A small image diffusion model, trained from scratch.
Model: 11.6M parameters, 32-pixel images, arch unet, norm groupnorm, activation silu, widths [64, 128, 192, 256].
Training: soap at rate 0.004, 4000 steps, batches of 96.
Rows from block 6 of a small image diffusion model, named by matrix and row number. Rows with one number belong to one channel. Each number is 128 + 24 x the weight over its row's rms, rounded and kept within 0 to 255. All counts start at 0. Numbers have three digits each. After the name is the row's rms in percent of the matrix's.
After each channel's rows are labels from the 100 images, of 14976 (inputs lightly noised), where the channel reaches its highest value: "peak at" is the part of the image that holds the peak. Only what is clearly more common there than usual is listed. The data: rendered solids tumbling over patterned floors. In brackets: how many of the 100, against the usual share in percent.
# convs0: first 3x3 conv (model.enc.2.0.convs.0.weight, 192x192x3x3, standardized in use, each kernel summed), inputs 96-191
# convs1: second 3x3 conv (model.enc.2.0.convs.1.weight, 192x192x3x3, standardized in use, transposed, each kernel summed), outputs 96-191

convs0.157 099:127131173152130113083117145109142119116162130124138133169147154163100087139107134170124145114102074090130120118128123158118132107119114116088126162126168134112133078120096127091149180125123074127154112095104138066109122114122118159110157127100112144115157120163131118131135152108154173087
convs1.157 095:131124121133129131086130113141120089114104116125104135138136130131149116129145140149138114130158153115159152146134141121152086143168169153142123120104128130132160155149118136068081103135119106125088117128117160101174123155100141158135139118157129114134120133140128113125111114128148141116
peak at: middle left (70 vs 9.4)

convs0.114 078:134144133137117153127148137130161146169123148096119139130108109170160121148131136160112136118142107121102140143116119074136132134110093144165140190147110130082101137117117172128147140151137125119148131121192127140133135112076137117068171133104156148130146148131118149146100135129112136131
convs1.114 071:061131128142145137104146115171137147135155111167147122119134148135145110150119133146116126137118150117121139121123168106109126148141127097124124143157130117130149138075124159124195124171126100146122168120101131142077127158101130094096132136116132112129130127148150105151146117110122142165
peak at: bottom right (42 vs 14.1); middle right (36 vs 9.4)

convs0.115 093:099172117127078099103089142162149144117155148137117091119112080133170153090165146159143142117110155195149159089115146115173166126093145102182159163146103104118145120127138130150131141151108101124166144120164172119116104119151119144136120117094125115122141133135118129123100140147090146101
convs1.115 089:123110111130153119129097077146141138137092136149140136091115217107121136114141107152154151133081133137147124108134150150113125164118146108088150149161135119166109164153129103119170148147147153111177105111118096137128129135130110129116114171095121091094123123114124086135127094132175109152
peak at: middle left (41 vs 9.4)

convs0.75 096:166122162092116110112110147113093147114128161122095137113117089151131124123158116124109170168115128122120156110114165188167172132156144117142146124119119140109165145148106175107159102150140148127169124126122116150078120111140131138087142099112115101113136145194155138140117093143109111126
convs1.75 112:155134094117136134106142124124103112123083128111159126123121163141141145147201123131120159133093089101125130145112181134120126111133099160140101132184156120098128164083121124065109112173152175124086135136124082113161120126171104103095131169083102075107104147131110099134116114117078149124
peak at: bottom right (52 vs 14.1)

convs0.130 083:099121149182112141125146156168139120074103107113137147096113165160111147107055143125134132138107134113136105146096115143093077115148150166125155133120124114125121103107132147111138139138143101153164142152108125092163152094134127095136111101054132147123148120142134095118106160105100145135
convs1.130 059:097117109161138144149105086140121125134172146154094131107132091095089104146140116149122151143034113139139116131136099131146113142129128107093153114137150134117126080115130146088132112140061144145104160148085159136173129129100136118162104139112136104120127092150120132131137131122174143089
peak at: top left (35 vs 14.1); middle left (32 vs 9.4)

convs0.107 116:104147181107131119136113077096143140132132100110134111132124143118130106152106154178101141162159093144113153122151139165129145108107150095114116122142117148125153118155134160118133094151158152097141137115130098102115101157131144146127113124130116084186168206137121137156170098129132124137
convs1.107 118:147166163105102116143083133149124142149145109117120132098144116115115138143156138143135128129135136113129105134128138099098136148120125115138117122120130131047119135112123127072120121174110119126182065116125089137115130141175139081181117186130130136163128145138134097123125096129129136130
peak at: middle left (32 vs 9.4)

convs0.149 104:143170125177116096120110103138125144098102146147141110127125124140121132152091162123116123063130076124163125149135148090108116141112112159101099120132152112083107116137147126156137147138115113115143122140108145105134111132163113132138074135135114102137152142219123177141146134104141161144
convs1.149 108:104114138090172125092150152101129120117143125116137125142131112102102116140161154124140127133146158131146128138140137127076100187152130120136070124124121130084153184158127138116145175128139126109138111115158151119116138129126132150112160095177130168120143138125123157122129127137150135113
peak at: middle left (61 vs 9.4)

convs0.15 079:070136140123135105101104115153150123121158126118148111156106136132124093101137092141104140193102084131120134098171110147142105089123162117112128135136129122120151104184084112107172127109104148111143101139163134146125135159148136098085144143130143139157134133168151114136135144136118178119
convs1.15 075:120125160110095125125106137133119129140151125103083159104135160136112115158158123113165124130129135123149132119139140158113196146135174119128090128153152136172133112133121154162138145111160159120096135153132176110094154132103139113121143187095105111123127102186119160140141115148124158110
peak at: bottom centre (37 vs 9.4); bottom left (33 vs 14.1)

convs0.41 070:099073160119091148115145127094125135127110129163109120133144151132125118122184146121120139180145163138144159161138139132166109119131138116146109126135148139128130163101114141129166146168122124152164137108147125134125159152090131097116187113150128095105121106124136052103136140131129101096
convs1.41 060:083125128119167136177168125180151124118101119170119130128137132156130160135117132169165137114134155141142152108122074133121181097149139106134151137156135122141157103123141149136176145146115144127155099104157104104163140147098120131160095158109119116146117128087121180108132116133095138098
peak at: bottom centre (28 vs 9.4)

convs0.43 119:096149117133137110147083111099155143132127110141139123126102114120113134144140153115141141148166113128103133125131114114123133136117112114094170136162113121109103118105191141111117154155161108131146149151174127154141148142124148132165176125132139093149147158147138128099110181150135151131
convs1.43 107:122165160136117138189106126125127123130131121145092105141123155124111141130097117115111134127179129117118127123124107137109085124149123124150241117139106124147099150118130091100153103166115128117106175101155076136168120158167148153099154161128122123108130141206140133133111115142123124122
peak at: top centre (38 vs 9.4); top left (36 vs 14.1)

convs0.38 124:142142146146123121166132117096140104126113086153115135121153128107120186093098070135152105097100131120125101119099140148087141124125159158109156126116099134192223127129133152105146128169139124114181125171132136130138116163138138154187159109144141090161147119135137098117156187114107101125
convs1.38 159:150140107164100131150127135115118134142089157111114143130125168152134099118109154154084122114127100142141144143140145150167092078169134173139142134122116117105096148102123134154133140124133117143126150131144115125106123141071135173213089116127120219141123134120121156126143136116113112134
peak at: bottom right (33 vs 14.1); bottom left (32 vs 14.1)

convs0.140 087:138146145111125124160118122137143096155148117112108108095149118175113137087123152149076129140128099119112140111093115108108125133126115143147162125130107134157097099118122093131108148153158146131131123138118102076158123153085109115084116131144159083199132144101111147126099109147110139131
convs1.140 088:131133087143146135090091173090131139149168109150114133127149152110130164127116083135129135120100142120117138109112055093140102131111132136184103140129147130116147111130131119088136117136058138118115141095114142146085111113135138092145160133111146153126118146092134147143126109128131160190
peak at: middle left (49 vs 9.4)

convs0.10 087:091133117143139160116099153137135125073111127094137140158130133111123111135088136155111078132133102115167101166153084110109119169125118089116109152097143136145108129190123101107152113116147121154140136107147143183137089069121149130127142091112137093109070100135142129101133128132137131109
convs1.10 066:143151144147108128157132117158121140145171132123129145129101135139134146128112112167119110139153139136118149128128129145054143124144118180101103145134133139134194098177116129107112139114109162123174114146197110131130123114090134140155142138106139134121117136075135128147131108130187121088
peak at: bottom centre (27 vs 9.4)

convs0.174 089:168134104098143114120116115139131108154136185158087151136107126146132154105132157161122147122162127125108118104125132122140141125116080108115085126166121135101112144116146091146142138155158158112111119114104099140141133166131119069147103157123179117094159143132119155137180110124130160109
convs1.174 082:151119110153129128127130154104112145118153146117136124138134125118174093157198169120116137132180124139101113150131122125106104134132114094159099128149146125128089092091134133157132144127128140138089159125122052114067131105136120108138110149072114124140125112206121139124115151131071139122
peak at: bottom right (42 vs 14.1)

convs0.184 103:097126110098078163115178159167143158107138162197091142143144116124111126123134121140102122122129145097130113131098130163124153113110133099116075136139117116157163113120123137131128139155166155150176107127166098122139107163127125080122122142134142157168138156105118158112188130137128104104
convs1.184 085:160158135160139105137145125125129149132117147118112102130144104149176144180153181118139116124115145104130123117115096129123156157144092160145118125120100142075139162153134141124108107105100096134157135143159177123099108112136109099155151057133165132118112137113129105145103092121135132068
peak at: middle right (26 vs 9.4)

convs0.112 083:144152132144126122066091084124100131128125101110132177090105139132083095138155130136121111101143132121136127103147162145130108119121157116097122120078138136123089128121127116147085090084097133114134143168078195130132111160130138149152115112136089117154134095155142178121130158076113142120
convs1.112 077:133135141128117125136152167161122149122179154155154142068133171060116118117187109104128142146102144109133131126108128112105106114135117101101094137104099130095140154112149134114164156147177124129168142130123144131111139143150119136119153089184132165110127119093133115117134124137125115152
peak at: middle right (34 vs 9.4)

convs0.126 090:141153119115094146161148116070110117092153097096144111094115150098090129157109106166102095144127097123144138110128122129121126105094131089130116140123128153174166089193097139123123123101153092145167137145139147127102142122111141106182139158140071118099146169188104076123147133118111148128
convs1.126 071:155138144047165129131106143138124160136214115104120129118110089135130151119097157082109162133099083130163104112113112100143107118117131133104097119175125134140156161098131120146097132176132134134121176132186100136163129073150133119131089134097121106150132106161124129112120126147075148122
peak at: top right (33 vs 14.1); top centre (29 vs 9.4)

convs0.64 099:068172160103101096121143171137131131122111126173113114142133127160125124095139137119148154146083146135048134112135143124157116031146103137176098130123172137123162112139117120166124090124134108120140112153127091109118120093129088125096100140173088122150128145119098089126124127138113103124
convs1.64 099:082106130106127123052169150152124124128165140121142126124151175168135131129128071121151111131025150127118115117139121145158139170116125162107139120168138109159104174158104126124147135157141108141144102158150111113095127116091132118094111099161120087105131122114143127146142127123161131140
peak at: bottom left (32 vs 14.1)

convs0.178 106:181116126107099135121140161164138147101094171125115146144156072141157148148101159142217118119181147108125139145099111144102135124140120126120136146133122125124086150143154133136127146145135145162129107121128123175115127158170117131111127137117142129140141126114132126109126116118104125104
convs1.178 115:184133086171157115110113163114157103131134113129114128143117117122112136126131086088140134133201201136132134125134106112099146140106125065156094126150158128099129071118127139131142139125118189142154110107110124122109129084145141120085135145108121128129131125145105146113107125139071108140
peak at: bottom right (37 vs 14.1); bottom centre (25 vs 9.4)

convs0.67 130:151153161182103146149122151138109152187141132151129130149144137153165131110159132116120168109092131137114127134103098150153116103107103066079108127173091089081123123108097142163138136096116093133152093106116137093103096122168142149148122136146117159112152099119130127158150114158158140124
convs1.67 156:162117086147118130164119116160124155121147148094149127128123114163151097135119144136124111148182121144119130132115105137140091069180120162113156121131116129132122171122132126172130106102137067110133103154130140136085116156140136135139083111130123169129137109105112085135145106129112109147
peak at: bottom centre (30 vs 9.4)

convs0.44 078:114137156109103141127138130124127132130108116123133092110142135147160088122146152097154150157156166118132150140127122141135112125153128097137142141102159164098157100170131142126167122188121158139134148132141078135165154108084139162089181093174123071110106135102131123111135079129123132109
convs1.44 078:133139135090164134135135118153139138118089118107124123144143156133180120117162116139140115133147143129107135108128092129144154092129130110115141140169143114135137150173127132126169157088157128105129177127108119102142137131092117061162111205124135113138128105122123127124108093127081130148
peak at: bottom right (45 vs 14.1)

convs0.127 085:138095169069078139120121118131131130132096103128133136131147132130132130142101132160102116147130101131195138138116094101121125140135157136097124129111161108077084161182124137119132133133144177154136113098089166183118153122179127093185105170162125149067093124139129120127128141153123137119
convs1.127 052:094140105138205132100105107131138131112124134106095131076125136150100122125157140183188118160088143133110126126138156118111116101137130119131130138143136112083142121134138123097163156176141145108166115183143093138112116118085151086129094115112126103147136105124144127138132119134116127089
peak at: top centre (34 vs 9.4); top right (34 vs 14.1)

convs0.59 138:127140153130161116157110110152103135191121139151133142138143212140145110082180147100131145124103114155130134123101110088100113105082098064136128169130136094051101167115124181153127139121136113129136098146113124115097133120094120144135130102156136170134147139106136139139114121151128117118
convs1.59 159:109133093127115124151134097118141122147115139117170144126132093099117126115074128139098118116130109112136113130128095146146170108127136129101090127112128123098140075176126117137121128074084096142173107130104155126116122121088135151136135129175122123136135117126142101120123139136143113177
peak at: bottom centre (25 vs 9.4)

convs0.11 081:060138156134101136152112155129170157142133175097116100136115125116118152132065135122146137153121088151101126104115151084104139087141121122122119175159148145148110113096122087120153146149129150079119187148164120098167162088114100176077084110125140098130127092169121133111077138108121140120
convs1.11 072:100127104138109109129154193139108127126179137149102150090130157107111085152111124157142110140114161131142121122122102150126136122144140165111118126098132135146145113107107141146121150120078138132186120158137149123087125125078148146081120175136115117123112097096132137137129137129082150091
peak at: middle left (42 vs 9.4)

convs0.92 099:062145104134094102120138177130148139108164151132150119115128108093107105141128166129120146171141144121103143110166123133086089108107122094155101134167119132095179174162100114167123131103113128163158117138125137163133150161166123140113154073142141133159175110142160108100121153138142106136
convs1.92 090:092133174125154134122133138128132128152044115146115129183132103081095113161092143110124121111118104130131112124114101164151187159089139134127105139084127136091101122147126104161137109158147126137066155163114095122095125141128115116169148151164129097144129138143125144123124108135124139091
peak at: middle left (42 vs 9.4)

convs0.138 128:136140155164180158129121145138128130164145116171105194119161149171117107176107141136130128131136149131137141095112141132153105142153170158138166103136176128149105121103145114117134109115133111116109127166177135138178115093086120100116103104100132115104108134095163106086104069112127086109
convs1.138 132:107158147142096143192162139107095111126106119132148130127134132127133139128120128114122110120130114134153125126120141125141130145113152131124164139141125139189118141162126142054119150121113142128120130219105097126132144142159128164147129137147132223141127122171116185129092130130151135107
peak at: top right (65 vs 14.1)

convs0.135 063:096150140144083134119179163157118136097148133140087096084114156100163123129085095170096098154131099121127136116115146088097081110177184117101129128096145112139133157110125169147163151143131129112158107100104139153131189141161118134152104148128129151083110174113112122179115135122074127136
convs1.135 054:111146136141145159059134137119127114102131138178118127107114147131112142126129122170153121140077128122129102134125159111107170128141110138151121113147142131113104098136123140122128150162157165128186142159138125127175123095099133185115128151077152074147123131167105149143107144129123149129
peak at: top centre (38 vs 9.4)

convs0.120 098:121130133137108131093151135183131126128143159125128097127120104131138157113081119121090119133151110130124117151098117117115070131133109151097117134117139141118115115135126112129146107144104190111141165109095119157154131155135092149153116171146103171104142144120119120113139147139125137135
convs1.120 064:118131112066147138123112117092120135124081140134101122146128135091124155112096068170157131154115155126122137133112119122145169117094124149105101111129152143166117095136130116145104123171128167127165093103167133116178144101109143142116133101124115102105137139152141147128132130134155125072
peak at: top right (83 vs 14.1)

convs0.20 102:174119159120133120136181146067136108145157134141171146117147094110145193122125116147166091170128092148098109141113122149174128140107086070093152106132134128124111140134083126120145132119148125152112119110143099090102117131133146138123101144121116151104120135146114140141134140102114151160
convs1.20 100:124109116136131136143149135126153119121121088141173118125117102147142100140137167118132125113143125124159131100114145125132136077145120132149105130142126134104174103114136150112145118151125135157154101133104091091108131123120107141086118174143123135144146135184121131106147152125116109137
peak at: bottom right (58 vs 14.1)

convs0.76 134:144101115141107166103170146136157145151129132141145142116146175143169116121114108105120138136143088126167113126134113120153118149152114198122153115148128132156123132170148160128123133104120111113115153112134085127108122152156121163121108198097157119127168154134116113127084178126133128142
convs1.76 135:144115125087142140090159098111142148127107156132099128170112163092127112108132130136104146128164120127121135142146148140115127141100118113134117132132106133109115129161126151125109101137100115125125156113087154117215127176107135116119126143120122114120115147188112132125128152116173154070
peak at: top centre (50 vs 9.4); top right (32 vs 14.1)

convs0.183 092:135161131114110143140150105159106119139195132161111147110138121136127134138068164180135169133103119111143159135118104154105147130148130124146088132147116097165148168107133127114156144155158171144117129120111133115130134140158110075103128127135145113149132144128136169146228147124124134139
convs1.183 075:107122131103167114133181139120141151114113116113121114122113107167129104132174130143113140112141177114131137155140112102148118171154111156139113117156144133105139076090122133100148123123122121116109149100183130141105111083142138064151145115107118157134141107129128114128105129111122122121
peak at: bottom centre (38 vs 9.4)

convs0.147 111:082122112130111118173142147087149136144114162125112075132110140141128155134150135146121139152100157125122160098136179117132100140138111139133129145164114137107105099131120095137120110132135136138155101137129103092121096121151105120108117143140157113127107132178136179181150113157142116117
convs1.147 109:198129097144130124137084151088113132119120143125116126093129134107098142137140096123134139133062142132130129131133113129118131119163151169121107129124098116089117122164138133106140098084123157138178128134072114144134144082142115124109132183128136146125133130209140116112108118114149132110
peak at: bottom right (74 vs 14.1)

convs0.24 118:101139124131080137107079142088150109110114123144115067134090124150109163115137156117105114151142139116127128135127176139089098151130152111130122138144086093141122134151147091146118103131135144156160126132171098113169141115133098121129165151196161118146175111172131154157154157153114190146
convs1.24 097:142116156150133111189128154124127120107091119133131132069133125138137144122104113192125135127158174115114135125121123115123139103143123083154158129128104138147126118124104117117153105139111129104110201111145145105090136154166094128047119115155122073114139144136121119115124110134128090175
peak at: top centre (52 vs 9.4)

convs0.68 097:156117132148149120125134166146159154124165143095177112131105133128106137094134101086120111135136118092109129160144135109099055103139111124123112138121145115133142091137102165192141179153114099106142157109145112079153179118160110145105140167139126129140139159108170151162086136143087132096
convs1.68 116:176125132104095139156097104140133100111145113124109138121125196091137096132107068106140131145133137140131143124117092124137142151115137135142175137096129097127127138098118129182124148117158076113131140144127188130151134107183132155126097157130124090116145136105115142123099131121128120182
peak at: bottom right (48 vs 14.1)

convs0.32 089:089086109132113135104112106066113133160163112123104105151150126126119097137135114090132115117093114167110101131151140123098128087158095130109094133143088121146120112143134138105122147130108172179125128141123118110122161177162162121163168138157192064158125158140146096130174129138134137183
convs1.32 099:109126131128105143111128103081133111112051140125152136135120146179145142100143202112120142127090168122127128128130129144132149068160124172124158127122139119121114138167142126102116121097140127135100072160121138126148118176138123103115069126117107199125121131095125146109143133140068134134
peak at: middle left (26 vs 9.4)

convs0.117 091:120122110094106153132120119167140158122099119119111076130150082179159177125199155154116133115114133176093134140133122171155164118089122181168127120165130108099136108158119109132148159136173107116123107112147166119138103113104129161120123105111091129139098159144136113151093131130121156140
convs1.117 092:107134151105128115133172131169127134133124084154171115107122176140156155131131148188098160120146155102132140116163200105148118103096133148107145130149122117156132173162119141101130136170109088126137104063114082128131137106113090137130088167086127059101113129067137076125113096120131093111
peak at: middle left (27 vs 9.4)

convs0.142 077:104128122131095105144151172159141147097140144144154118120117143086104116107091145158150149133117105116115125147110158141083058090150110128121124163116153120123156177098138145157137117110143155144136165164140115130108112130110148104103115144123115133137180142158095133143106161117095138132
convs1.142 072:128153153080142129112118199121122130122125108150097118156140101077118098159107116129147155147074160114132120139128126119134155173097108147144085126160156142100131070081126124134123119133101164132148130145128098144174132080088124143104127167129102087129124130174119146122108137131140158130
peak at: middle left (34 vs 9.4)

convs0.97 114:104107126156130144093183110120095119105170071116098095137143124115143149126148108093124112108128101148122118128089114141146139121112151169152156148142160111119110136147135126144103181151124109132124187178098126133152108131084117122160096120126115165140144130122151113139115113140180117129
convs1.97 105:119130054123062135126127111096111119127048126127101117152149093139149118126124171202146149117122081133151134126134119145124056101124139098134089130135138149191107120125139123142127096105118144133141139142151140122157116167182116138126120129142108115123116139147126158119130118128087126126
peak at: top left (36 vs 14.1)

convs0.181 099:083119081097160106137127122099142121136144139118139159167083133112137127091125102133130130113132099115138147127145137151149133167141126131143152114119130121131121152143112175129109106159160127133118089156091126086129124122153107136162133143125128100151096143091112128120133112114152144117
convs1.181 104:137132113130146149112144135161117123123168124104167141112107037126116139117094111115097131144133103151125096108138155162122139169145124113110147144218142118150107100157125093108144136106092174122121135169155127126127134114169134116169180064112129175127122155184129171138133094132126118152
peak at: top right (76 vs 14.1)

convs0.95 103:102111087133153115103121123139119106107094177186111116150115170114115151124108145105151134138141121130130111115120134105108098155129146088153129117121112147180175181177126143175124131095124139134172147125182116183113124128159108088074092121139157073145147156124133143118148127098067129175
convs1.95 105:097098113143112129125075097116123131127098120135159157156123112125084122126129073147150159106137113132126148120118128172120173118170145097147184135138135120140081094180121110153160093108182170114118090178096050167134117154093122124129118108158154149122130148119125095132128124123123124159
peak at: bottom left (73 vs 14.1)

convs0.182 092:130089106090138076150117094152140146153146136171100140120138147126141115130133144157153121123145097133096100132108128124136135115153116122128110141138135107135089123080136139121140109142150144137120126130096162149110103111086094133160121120129156105103133170076103132145146119133148108126
convs1.182 085:088113148141158138154148172150120142122116159126162151114116168062101107119163109086130100148166158127135131130114135139135105150110139148118151108180150137160155141175126121131119187121084166121115156225128103144150156147091116112170113131125140144134130131160127131125125125095103133055
peak at: top right (66 vs 14.1)

convs0.143 079:131097129158073131156127120086143143044156114129150105101114132104114165118162114154152116180092123121144151167117162142128098132118137103176114110134130105104189096126101151151141143175142100148140127118149124118127122139194160098125107107137128116127170151162125130139141153124117126141
convs1.143 074:117123112165133128131095135086128116116114103138178126116118116151125094137093098089108155110097110138094124138143127117162125069161145121136152122204129131147157101170119132113139158114100120119101143100087062129137137103126121094105114143117131115108139125074129101128107134130101129153
peak at: middle right (40 vs 9.4)

convs0.79 114:138090125107101174088129148113079145096135148122129107104107134144145117113126116130145105094108147132099127116119099111145148133151130156138146132116168162105187149104138135146165119154108101115121153143134136128177184077124136133120122158092114103107125117155128102145145108110127115104
convs1.79 106:165129174126162131166148101144139116124082132086167111131146118135113110134112127153170119134145121122144135104141192118131081136113106093113108124096098144120088184125120125095103163112111112142133127120166119090064106125124115122121125104121133192129142115161132160157115105103120138093
peak at: centre (29 vs 6.2)

convs0.163 091:113082097107111130128129115124115125134133122091141147131151096170138139141129132110175108100158106106106107143133120072120117146120090190138147087118101139164155186128125084117138146141133142151137162156133107100128087111127156112115136102129137156137104130098141142119119086149162143138
convs1.163 105:174106178179083139147157144135118123146108100118093123135130165125128109148133207112133117110191086122139131121143209110141146115121137165156148129145133130203131150130122137147152136156142126138124120126124102126135132093158129107144099139135121196120124147116128082133144110105108136137
peak at: bottom centre (36 vs 9.4)

convs0.66 090:145172126200114120104161119122125133093152141109123128135110107119131140132143121145139141080104125133094146109141190112165133138115124140140141150141103124127127106179119109150140180121145087092133105118141093107131118143124122156125155146152090143116150144138124083147119122116098133141
convs1.66 069:165132183146171130101140125138114121121142116156080128105141174115097072119147129098144122124129112131124131109111145107126084118176095083121165135168109139170121179051128147139150142144123108118129129146161131095124107126147127185100114146152134110137143130145127132126110139131093111117
peak at: middle left (49 vs 9.4); top left (33 vs 14.1)

convs0.25 148:127095143111084134114113114119100099097122133126086113128122131117099133069111105088119097081136125102143118156135134138114117144116132123080104153111112146128163076154161138135121141125126146110139123134099126127126151178157158139153183145152204081157130191197134149184175175156168161191
convs1.25 152:109143120096194124128143148110111118140106120153114122112127123181113163123117140124086121148116137120116122139121151118121106064098142149130214133074143128133105170189118116088165113185096147124119171154147088131154133163168133104148139145083127188142126115171123127111125127117115111146
peak at: top right (40 vs 14.1); top centre (29 vs 9.4)